{
  "encoder_fused_qkv": true,
  "encoder_parallel_block": false,
  "epochs": 45.9,
  "lr_schedule": "step"
}
Rows from block 11 of the audio encoder of a small contrastive audio-text model, named by matrix and row number. Rows with one number belong to one neuron. Each number is 128 + 24 x the weight over its row's rms, rounded and kept within 0 to 255. All counts start at 0. Numbers have three digits each.
Before each neuron's rows are labels from the 100 clips, of 14848, where the neuron reaches its highest value: "loudest" is the band of the loudest frequency at the time of the peak; "responds to" is what is common among them. Only what is clearly more common there than usual is listed. The data: simulated sounds of rotating machines with and without faults. In brackets: how many of the 100.
# fc1: MLP up (encoder.blocks.11.mlp.fc1.weight, 512x256), inputs 0-255
# fc2: MLP down (encoder.blocks.11.mlp.fc2.weight, 256x512, transposed), outputs 0-255

loudest: 1000 to 2000 Hz (41)
responds to: state: faulty (90); bearing knock (78)
fc1.362:063133165129138090152141115119151167081138160168081132135161107113094128125109100099085105108128139106087128127126108116130144102137105116113105109130130081108109110093093165125107158143130117116127108168151158107130069148150122132148157122136132123154162134063112115134123112130169103153149156117145156050130118136129154111126093121131112086110114153129135134101101100132123145107118098115111124137142131141088165151138146089135131126154088160147137141101118141126124151139169119111149101168146154130127130116113131119089134151160120103083169123104143091146164165150115162128130134132149078096113096169150114149126111138136114127098131091139147131110124111149128168132100143133147067138136142071101141125130132144102124123107111196143148145144151140093122122125193112
fc2.362:147181143143118150169145160144103117177129127074114144099120144137148157167125153097144192115119155126107102179078139148158110129092150155119117118120125157162082155133112117097140105121121139143121085132113154140092151089127116123104140172112161124107122130136146121145156097112123157119102104101117145131118156127088104113142130122099107160129105117079165140075116162126127144136087187113121093134098121105133115114134140117146139125135116150159179079173089122082091130147096115111112158117080103104129143145136150133138163136131154145127111101155147113137137120132154127138134139134096175155155119132138090096096144144117117126125100148129142108145129167137181142117134131123156178130157105132137128140108136118136133148131137147105136063123080094156167111121093097

loudest: 2000 to 4000 Hz (29)
responds to: turbine (72); reverberation (61); text has "room" (61); text has "reverberant" (61)
fc1.369:122136159145127139112104106123100119080114156166152148098125097095093087090117140152084127149105129084098137109144148129136154140145130125124148065143146106162152105140096154114152156112128118148126147101123127127094108120139132193147145131126102132108133144097147110104116121130138093107166112102139102160151122122145152133143094167092155101098157104153152149153140164128160105156154114100158099128112118143079119099111130098101110138151127144120126142134109107142123088108154132142154099117104114131102117167113104109087115142187159128111163139107136132149110120136127148094098146125110116094094157110107159122129167113146117120117149091059161124069103096092155106141085106160113110158156106082118134154136163174096120109158131122109142160170123148136137096095122144
fc2.369:092142130115118128143167166113089103129099110091109128102108133121130145193113116118136122110124055151188103132098141140112105149121156097159141123129072103124086160097152100117092102169120132154121138114151109145107130138109104138137162122141177106134108123109140171147130125111128133131142136132141138103132133135120123131129104105117093134142073118057134121089104142137122115172111115123087154078148093154147114140120130131137114137148129112134145112144152108126144148121122093133166119168119139217148112130113113189143146125175150126146155133153120113133138114124116106146141077090152159129118154155129087123116131156151091149131139132162118116141161184151187100128119106140120142175107125125129159127100126109147139128120134158130119116158125070112102140166150145

loudest: 1000 to 2000 Hz (57)
responds to: rattle (32)
fc1.469:101174162128122117110129087145105116106131157159125135058155103087116121092110104066130136143160146106120121075143111148172131112145128127094113119114146120163120070132110168145140156136143115136144178131108182117111097109154122126125143123072120139105148136125113116124125127146167085116119142114121152107133117134111132131113105172116131119127138133153066129141101127127123112117165122084127092167142140157107134094145123097107137120173140165145149119139065195154125154098131089099106146121152138128109144138137171130104109126126148128121148138109124130152119114106164133117123141154081084101110121119109150116125126099129130136070142134167150142124088095120110118111119075123100173139116128115102093141141155142117160102121155136105150170134143143131094063134157111
fc2.469:122136134134114167119154119150104168148147129055088160118115148131140126152039097130118119123132104103117145094120148144137149149116144146160108113096162112141080135100157113116134095147077132148136137110096105159104128136094121165146122135130136103139121123098161130120188133162126109114072109097122161114170163126120053142127146131109090104129109121115147140102126125164183131183153136123133094145110129136127118120126114111130131121168148105120181152145104085159135112078115167121126124088086108117110148103131105159120128113147160166115153153151131098116145118135091117172146119154119133148131143151159096128139134146107119144096147131093146106138119172114114115114072160120119130138178110109144137148132151102129120107157150122148119119132107091174150138125150146

loudest: 1000 to 2000 Hz (43); 500 to 1000 Hz (36)
responds to: state: faulty (89); speed: slow (68); rattle (65); pump (39)
fc1.338:117081112104150146112140119129139210072111159122136110106147114138102138115136131120084075137158125119140143057136132152144113124120128095139125126102148091160145081135150122169148157126126141150145202098131108121138121172158128105111122105126143135140115156112137142115131144132161093114143123127116119127138113147149157137094136165118113153111120130126087107126153106140138138171146134126128149124133151115132116078135154146150145102148130116132095149140143149178174123107157157112116102109138112143126131148093176147138122148094122129129131144091075162124097105108110108108104112121107085128148139187120144129128123081147104141123132139135122169125096129090098107137145103165113137144136117120087083115119125118130155132131166107118092208092136125152089069148147172
fc2.338:218130108157090156117153102131132121215127104115135101127132131142146151129166158151161178112117161156122142168133113124124124113161130143135126133104107170146126181123132145144085089117115091158128086119116141114137133111082111125087138113154137131129095139143143132158140162124103155158115106122128124166135132125054113143150132117148133178131123105149154103161134144118120130080121169134123124131123139123149109188117131115094124106085133090122122116124153133100084133134119139107114189092097092085141137131138139134113101077100129139164127097164134112087131156123128155119136144145114124123129105115150139150119121152076095125143134165137108125140164113153157141133158130113150154093115143139136120127137123154123147146097139110092136083099161116112136121134063127

loudest: 500 to 1000 Hz (50); 1000 to 2000 Hz (39)
responds to: state: faulty (86); rattle (77); fan (63)
fc1.281:072132116104142138077079124150114158075122161126129113159108139100121133129087146160146100158110132132106162084120129104134169101160146147151063142127133088119158126116136118112163154145102151168128172134125097100132144131170147135114177112126120109151079140123150078139131120159124120158128130127107077145181131105164127145116133124106113131131126091128139166125136137119160111123150109119127120120105142132118105099124119094104156151182137149139114146162171121193193152086135160144102135112128111138102145110132099105107101129121165155071150153133129130126139090159103150138131129114098063114169127136149155106161124149150131149094128109125146122127106123090115093156105154152095097124152152100145128147138157118126114112133129111144115141136109144138131120101160169
fc2.281:153149143143180144122134143109110099142107155109138177113121119132118121185108091147123148106108121093131068152123115158113108133069092153150152146154150143139079102108108095093139143130137091117137124123137145128103086129093128137132135125078128120099207167119144142121162117112142095131135096086122151126133151134111137118165147130141100114117125132123087135117124110162146134167095122090120120111131153102134115112150137141185162125126094152132181102108063141115128101146131124107166126122090117156105109182130124156179178172156139111098141130126135119137134104143159113128133120141144123156121151119093121145095149078138117121156130124111147124093117159136138108121122116100166147150164082097094146127108125083127137114150119126128125075142092107164164155134113134

loudest: 2000 to 4000 Hz (30)
responds to: slowing down (88); compressor (36)
fc1.506:138134088150135098130140118169075123120113134140150143098107124101083060141128118148068117119081123134132160161113171138101104141128083118131153121127135114142101120171129120142182132132160111124119171116137152166113134127153099123128135152135138110125146164148124146134124122091140130092138134113139109132101131142192130122122116139093123111123145121139123153137104135124131089161132131139151151122140137149129108085123128117116136149118120136129116145129121142134184105107120094175136109174160123139109127162115163126137161145178107139118138140141085194150080084131143124113097125106139164113092111120094140115127177084116124168182161073139137115116142106107116116135144086128162109157110108142103129146108138131129141106184138124104163128164132124130045164122127176
fc2.506:146160084152101113121139138115102116129154122075136127105102160095166117142125089133149159111141124115118116147142117119107154099147152154094119185156132129085127145164162114110126121099090115174146138122163135164126123120117114126101107120098144073136127123147133105123130131116148148144158086140154118113138180113140101146165102098103148116173124094122134189131088164143124130099122144115127120131114113182150125137112109100108073192120134154141117122118146089116121201135112113127148133151096122142176097103118098104086107113162133121146165136162124126114130106136140151148144110098141132078140122093125133116116132135145125196144129124155129089134145105192159118122109120103132118108144128161147153132131118143136115149129132143088151070169128095141142112155163088

loudest: 2000 to 4000 Hz (29)
responds to: turbine (59); air leak (52); text has "thin" (34)
fc1.307:092114124141141118110115090180097179101116145170137089137138101093090112137093135137118092146119142095100131120120149125151145128128115142131100120116140092168134116133114126153162137108124117161141135118118081120121114146137106138086113128145163141132131147124143083130159147130174108136118122097143114155147106123145128112105101165099107122112143191153098141149140134183155092128164154110151123114153180144102094108107154133125129118177134148121119131156132148146168130102123146148122098131131107113105133130103138124115122131135155129088157118117110178146104112151154103100096131127066102085179148129119158099121152120125120168146161110151157141138102085092108083125087127128114093129158118103122076080099148146113145140181162129115147167127101134183095154118135168
fc2.307:161144136174147147135138163146120140144085139132158161104113104159146094143113098111142132143110115091143140131149120160161100162082140103109131156126182161124073117092093112096132142107146115067143113112104144124148126094127157119138144129138082157113132106133141129129168095120108175120135169128109163105082123082165104099109138119144107089105166148158116104129123106118160110125144136160136108194121087135120116105156153150151159107136123148142146123119090113092155097135099104134132112120145175123081124149122139145127161182151125118113132154152136133150151113107162110112116108125149127189106118121144117143134147138116159098101114139093169118153096142132102132136122139111144105148152085100100140195128091083092123118113134116118142107161114121158158147148137101

loudest: 1000 to 2000 Hz (32)
responds to: grinding (54)
fc1.457:120117187140131111110126082108134150116124158208138096099120133110165093120096156101122139166119120096150097117164087103143145109179155129098121145110135099131128123158117127096153119096144136159141154115171130130127123138162127102113101134158138128132113141121134130089087129143144135152150139120109087107096126075144154123088106128165168134116153107146146149148136127110087087136131114116140103138145124134109114124102143127129133140134138145148106107148104167120092166101136114114109116141115156141093126172109147120137113145141112114110167116082159124139116106126141138075118150097116128108091068137098185110134101109148135155134161126161142144118034080079167129147134117165152132138097117131132156110089157156125139131164151122098125138141137148120110119133129076
fc2.457:197129104145112136097140100125136110164152149107146134091102116080102111103122116207139133099122123144077120145121114129116107162134108136137117140125133148125110123129115078127092110129149105208124117142188128146125102124099115147109166117104114076145139152172144107151145140096146137150130106116104144150126148134078135126134104135146125154116088105104099142095091117120142110127127121134119129110131137120140111143138141115130150145141103115128094135105158146143127205168163139140183151164150085132144129134095157127118154142162163133106125131133101132041113127166117106132117115150141124119143130098111140181094155095114092149132149156164120104120152119139132092143128106110139158142137139133112122130123147110117191124124110180093132099086112095116136101137134146

loudest: 500 to 1000 Hz (32)
responds to: state: faulty (85); air leak (59); thin (high-pass) (37)
fc1.285:132127112122140136087117104150127100128102155149171095136088131111145101125127149138181098143140121143132146086146128131177109135134114107136080152115111106133147111130130111144096125132118140121125184111121071132154158129146151134091162122129109124129088133153142094142114126137142115152126121137117063175101121087104149138132120137138112161119155121151082142157115123109124096093156116137145120127112127131132091141143108140127127135150151114094085100151149154188142207122146133118141141103153121128115132146148161108148102118095141139121113131107103149080129073097113054118146139156114105126176150108104196129136118127113149127119149162163135112131109098077116087134134120151129150121106149163154091085118138128164157135097164078144087139096111145134098146129134161
fc2.285:137136127143117131179144156102117105120089147105131097096111119126155118097210075111171114092158108175139110114115103153091104137145119105066134130112115138131133169165128118146075156134158100108140126133161140159161133117155128115113129146130125112122108110148124125154125123100112127134172135165131187118084125117103142117114103138113141135151121135103137103096088089129089154106127150154118141138135117154149137149178146115138104130068117110148089094118147166122119187172170097124131130159167141118179094137083151115119153149138132108152097122119127142099131133111134120117112119105144143136136122120109093134107145111125147090133095154147128119135158136189132118106117104117144130146099174159114162137115112152148163133077113141095162116131166117130122083099131124

loudest: 1000 to 2000 Hz (42)
responds to: air leak (62); conveyor (54)
fc1.105:156097144141161184136107098155131144126110149160169120119144100111100096121152117139124116179108139121154055085135138118125141120123108146136118135153147100132110154135114146129119128124151116117107140135141110130140101154147135107101115135122101139117174126124143115111094105104162111153196152122093108148107116077138157155111105113127146133115150110159107124142141135119116104118112124132142146121135133121127101089157157124135123137155114111152130095129100179115207184074110091129139141146156144124115142161117151118144122157109142109117126115104118167099099133121149100080134151089114080112145075147115174139122119127160111158113177104155153160097090105128110119147109144145143088139107127134122156093132141140127162128073154134071138178061155126130120111124144118
fc2.105:116158148134100140089124150136118140138139181091161109096121136153136140152086146148131173142124139120138153179122105126136108118144158141149154110160123163133091150123172077124115128107114123161151143116149143124138135094080127117097158105124141114137133157129155112092152150107100139166147081111139144098108174104112135120126111135114104138143105114098078137094124139147166156185136141133122109163149154124136121132144118128120137129139133109141114131134154097157191074156126136085153127098129069137144101135127124169149141128149172156118129099153117120162124108116097141147102083141132104118145117138105116125123156131100100164160104107090148146170125137164140073135141107119110150134165097096117122149101114107110113136144098117080123052116105071159150135158111119

loudest: 1000 to 2000 Hz (53)
responds to: state: faulty (100); bearing knock (99); conveyor (65)
fc1.286:107095134156127082112112117098146108092117134152101084146154119105114098089139106120124086153127121116136151104166092114118120111170122112133094120139139108101175135111114147136112175144144103107139126153144149113115107151192140119152152088156093118154120152109106111129089130148119140163198172127146141070140110153167154133116112126158141099118110125143177101143121093120105135096168093153117155129151146164100131147144122098134147130108118131134089167096159144136162129126155109110113096158170164130136136112118117112099129154148120106112164132092134118149123143147118145129132102128150036110096076129122126162157118129151122080142130112128122131098123114149139142140149149126134084132098153102121153139149131132102112122106099167144151151147179154106091123123169101
fc2.286:128179129129136181115153101169110113137126109109148147100108132154143114152120139126146145153134124121140099123126131145152137154141164162140147121116135136179103083158173116138130122096119114165127154091131119160130122121109102137067108158092155115070137107145143139125154140120152128104111067141110108157137127112096096125140138130095130175104135105134099129136145182154153131134132187080152104156117118135165108092129133165125102111135133105123151083154116126146132134085100146092134174107102063134120110155118121145154129119099180171161129113158135167097096102105137119100111139126099159139161154112111153093121140126110106167117152149111127144137113134110120110109110114135121186119150077137124111158099138135138162125136163108113121112106070108182154125145116132

loudest: 250 to 500 Hz (32)
responds to: speeding up (73); piston engine (34)
fc1.437:155084121152124104117128117125116126128116139166146112103136110116111121089138109127097125140075143174101140129154138096153112119132079113159115141111133142149126135155123163156131119104146083127139152127115152121135132147188126109121149119156124157133136149141145097133130125117123130142150178109120128152095076140132176108044097211132126152113125146147144107133124115124124119100122129126133144123146103127072104147131121084124143107127120124171065170096172171132113112126134138161116109135145167120119149136114167100127116137125150128114165128096082151141116117111140135097070127127129071083112121129098148179117156118115127134126126127154145152118134081083133119130136139176163126133053148114117091151149136145093131124140127136072158146089143143119105121104137134
fc2.437:203129145162141148126128143105112153138151123087141126123130099154127134157145132119103110121129101085172145102122108130066126136147124114108179125151118108107131120121163101147152167126126103152119138106180141143142083137122112120099123119131151114144138113127148164103109121107125110101181092146121105097120150101151130128142155127137129089149094090111142107142120115117133121146156122138115141144138125176166123118113144158140103121100142124165120121111095106129174097130090123113160096151168094179175088123095108170159140144158115121150155106115125138134097130114157139113117097109180123134119090120111135129162090119128077148135131107090081189142121160156116096150125126132160116135131076106111178117096088134113164100114116125129123144150146084123135189165123144

loudest: 500 to 1000 Hz (53)
responds to: state: faulty (90); rattle (80); speed: fast (60); muffled (low-pass) (39)
fc1.344:107087140157146159113088126118171174063119165124147115138146102103116162125115128175135158129113151143066126130127111148109126123123119160099058147145141151125118081063098132127137146131133117165119111157147147069132124133144147121129141128103114111119141168119138111151134134145132117115149140133111110110123132110072134118134123169197150149106119139103128133131128137098142122114123118109119132112121133122086147112124136127134181128206125161134112120105130156127099173140141151093121174120104107112108134132136104124114127131121192128094167104098161122092140147171119121139105149127124100097130051159127164187121092130139089143162132147141127123127100110120170128153153132118137164125165137105131115099148147138132152147099116142133073134102133138114156112129111127
fc2.344:093144097136128094195136150135110106126145137135122117140148118098115137134192133108127182126125152141112128163061139118137108091100143118089129115114067129127127149171118126105149070142160119150127088175127169118104123117130117117102123158117153130121151133148108132156140109113136137132121143117143133119086118161109137093133074121103166172147113133092112153052114146120075130128096160118123126117115123108103127129082110117136118146126078184158126102140118133097110171169123115167134121176090153127143133117146130081129146128127117126151110088134109132188133154145137118132131125100129164104152143134132093112105101124133108160148107161150142109131172114115142137114144123156143157131115160179115104121116142170138131156155131187130146122110118122077099129136131136

loudest: 1000 to 2000 Hz (33)
responds to: squeal (41); piston engine (35)
fc1.114:125178163169127135121128060111136117152105163145135128121134094127142098108149097149133098151088106063124115093130095133138119123156156132171143123108140127154144108131115180117147141107125131155140184125148147154122169128205169150124145111124122146142141097128158148154131109150144114129141154107168158112124135146141148110108118136104123118079120138120119159135135106129116113111138115088155102149136145153093143144097142140131124123185126140133150121128133161164154144090096095138143148147106113135116104176129137125113108127142138105111155137159109154140106125105114136089079125105142126113106131115118127122131136123171112137127206136126143167099081082142112131131129105138089169130123110078103154163135142143123131086122167125225113114145106138136125156147142160
fc2.114:191164095128120144149155148128116086157185135032109106147120149114147105123161122154141141098153126140146135161144116139103129117149101147101158143138111150103171176126141117117086116134109116129127122097140108142123120120072112136128136106131142098129120161142159116125134147129113153169146048135134128148167180114046145108161168115100117139142129106104144131133114142149114173142091118144104150139125130131178140144147114116121080129084135121119104115114160120142117126145129145094136170102113107132159096124121103109112139142144118131119117128133141156111156121134065171129149118138144147151146148082133099149107127124132101136132123118119096108131198157139170121107138123113147112110156113147144125136103145100138118124102109089080126119118147145136150074144103114

loudest: 500 to 1000 Hz (40)
responds to: speed: slow (70); gearbox (44)
fc1.35:123147159095144124144143123132135133135151123154054108064166101119138133135145093100115155116172171140081106148128099084109153130140126131110135148106127119177117133149123126139097120108135121148134116161140165128086094123125094119086130161131156136151121174059147133154116126117157069150106129115162105119139131173050127114142110144098143137108131142128102147127104145116110146154119140109132111118143147110108157133073155127137114089106118126147138118125127139137093169131134142099107119141101124118129126116112147118124127117132127112121143081083132086112137158145134160091157200096080128127130119154135129124109101121109101146125132126165136123101134119187148142129112130149125117143137127117129107109101139155121145137072161165096152117089157164134104046133114128
fc2.35:115134120153119145123143135139130126100151088140147110137176082148143118151163119078114156150137145083158108139155105109127120091151158172057125157135123142126107130162133165155120161091136101112136107124131171103110088117143107110088104121128146156118163134140115145106147149123133115145180091085130130057112119122122085115098134178174146087126143107146115106167147148129122123137161142119119137147154128150131122120120137149133119119115119137144121124114090122112146127129095138077144140138131131146152132115117122148138095101115152145167155093154117147155123166142143169107100124095127123118121064114122164136143106127116118188162126118112109175145149098178120123123153127094128113077136085092101145115117096167108122147157137129096156158158147105115144141166125070

loudest: 250 to 500 Hz (40)
responds to: turbine (64); speeding up (62); speed: fast (62)
fc1.172:148118162136146102102134092102117130114099187168149123130113097094100100085059111148099088158138132133090121099127140123122133132133111109140104095095147106141119102139107160093159194105143120153121118141138108131131076148109113160108151117121119147109126142108148144107127134109156103147126126117104108094135083088107172096126092168112125131098134108135110133159127103167117104109123116108150119145084130161087091106129142126147129098157109120122078150132103169152153149127136150118153090139113113140086135163092101120155134147152147119102146124079162160115100080138140158108086111129142096100126134122087161134108155103153112139102152094130146152107103091087158112127122121160112118165145120093095151100107158159122134121165136133146097179120140133136118134132144157
fc2.172:152143162156124140087186134128085106132079117144170114102125109133159157160140104086132161169123167110155130144109114132172086083150146112127109141119115145148136137166107145137122122118106120134159154094096146096128120109148132107085138105144139164149129169132153106136145204122117127132132095072129130109107139135109108140101116158123093148157141142156124117163126145115118102133143172150141130181153139144126119135150119133117152103117151119127125094156122140133129119114124104111120176087142126130135155129147182149161101101086160148166146078138123184166134108100135129103096158115083116112125109125120184120121143126111112126135121169154126131183137092138124129113149119121127121117102137115130102127123104157130113114112177058079154118135167113174115134110143131

loudest: 1000 to 2000 Hz (39); 2000 to 4000 Hz (36)
responds to: state: faulty (84); squeal (39); thin (high-pass) (36)
fc1.138:072115152170159092133159106166104137083089151170154100098134099121108088138124129095088102150090150099122144108118124104141156117152109112114131122113107116162143094142104149124175137125142138150126175104131126123119116131159108127105125148127134167120123143135161112103122111118177113119139165116144090136137109160160140094050064143097129128114126162136117162129131115128120121122157146096170089127130147149088103108112140087121127125122137156142104131140131154141152118081124128150102140140129136110100122147106111109071132120135161098124163109107132146134097105105142156103110139106104104052118138153117159108126142141165130158122151118132165152134084085116159124119138167147064112125092137120123137172118161163084151133135150153111150129144134142122108126123166155
fc2.138:106163090115114113178151166138143140113177118100088134118197115158110126086167104091139119104174125101154110117141146145159158136114127119086168154113131113134136124135147176103140086106151134091105132107102130156149138137100100141165097175096142158091148066114089134124135109131156131130095132166150154132121115151140115091129106132123148119115147161125108112095131135145118199093126141110140107154127110127108137128113142120140068122138100137129140133125124108141116149141134128115125125140075155087122086088124118104102113107115095113178107133136115091162131175102137150144151110121141169119155162128152085096098142135134178128101095142126148122118126132150131142082110132110114154093136112135121127124139131165144110154160153157148183143155102137139121096140133094

loudest: 250 to 500 Hz (37)
responds to: reverberation (73); text has "room" (73); text has "reverberant" (73); muffled (low-pass) (41)
fc1.30:136135132127166097104124109122087145133117151153140092141126096113100086109088114112117102150097173137122144116138131136114140155130103096174125153129138080130136097140104187133147143117135130156120153090154087162139098131109107137075128140136118131120167144085138138141101108093153080105126136116137092142147110136115150096149083125141129137112163193165128146134122128162132108143138096111164122097109148166089101116085157101161126133153093124124109132120099125166181144072141148147157105151105130143103107148093107123155127136157155088099163113110092128118116091120143126087106139148101089083120163147087155131131122118130099154123154138132166165094119102115114099129089115152127106162117131104130117155126153184124159099148159144115108132112089148144125129103132142
fc2.30:106157178172125129100081138147115132137106140091140129120114155110129157124081102130161148136108169105107142117095107163196149086124142138108099158147156140126141104090107127107132155118097142155148137114119127091138153089142153135133163093130127103154096132117146077095153129170109147158168115113129130113148175096140092162102142142118080122151112119122173159136132127127156121139142146120097088158119146128117142101187095109100142144157152141125154106183123117153140144129134131117133165087123108157117139125162109128106113134116183141093140143133185129150151116139083122157118130140116083126131117128119147092141132119121143128119106125125139097140081143127144155144135109113107123121178126102149103166148140092122083106118111108120122069155093144160158115076151119

loudest: 500 to 1000 Hz (40)
responds to: air leak (47); gearbox (32); machine: conveyor (32)
fc1.269:111133159099145164110137087149099135119115122153147105086149105134127107153121064124138102170114158105129082082129110131116118129156133124106113156123153113130121129108100132133145176137154145142116144061140112141142107121135124133102108125126119156108161126123127093133086114106181109134230124129136127155153105116106137104089105161081105114131178117162163137156156106147157122121137110115179130127142118139118139115174149128132098109126144109132112096111113174139159170118136114115141167141158126141116096162120105157115107131151148136146151106097126170099109124106124170073102162135091143136136138131113135133138130107169121111115150131141146162118115107088109094105136107119109112157132113107158134104121180160088157111147156138086137148138132164147099128071137105
fc2.269:135193182133116129168134169127121140173154178123097156105099120131132127114145130092138102105141141131108139099066139170173136132135090111090144044122119112134107146110110117130115137141184111118080132145176115152166131121122113127108119156136134106135127079093138131138158119097135117148120144168133163138122171122123101138143096126118089133115082161120130145114111110113131138096112137120095132176115116135116119140192144122164089128148121113132166083146094105141126187148092097128122128150151085123152083149101132126121175169141139130133094119115130139147120137116115118147114123108143128138166099160133066108120092125108127139126126154138146136099136123137114134088120134126148147148169119123093133160112128155133153098111142134156163101137091130169136133106128162

loudest: 1000 to 2000 Hz (53)
responds to: turbine (76); air leak (39)
fc1.387:050113136155140094109117091166116157081111175191162170096159126127083112097110153144099115139088114147070115101146110122133155146155114128136120135133131123157128106139078112153135126132117079123132149114121117124125134136136127142157135115099106165096145143142120130126122118140133138109138142131149112167146096149129126121094090117054133113086173152164137168154106136145154117090115114130154102136136104111065117124154147105114157119172135151120147142098103122133145106117146138127144116132140189134088131133129122081108109150128165111126123156128103116119118098149134125060105140144131104119152134154144158132126181124106154121130142120150167129115099061075101126139113117149122120115104110079131124146156157160139125130162120106133143152140106169146115133109130143
fc2.387:142151177175125148093127157127135131180077186089138112125101132130140154127112096122137097093141105111152122114116099135137112124096137105093090107114163140105119135057115108130113223148119130110131103125163118140190124123106131122128154098140127111138128095147144134111139091136112141137170119130119159093112138106158124147122152125210096074150111111135124116120107089130148121132141122156102143151096108150132118127224132138136123145157160139128126100150124117090137133179104120121123135124149112143139106122127119153133134150137155104119134162120147171114147131122112121148128065135177113154122095152118136136140138121132158105108107146095118151141111152123122129102129129109150125102168154121120143132108096091100149130096105110162126137139108112159173142122123089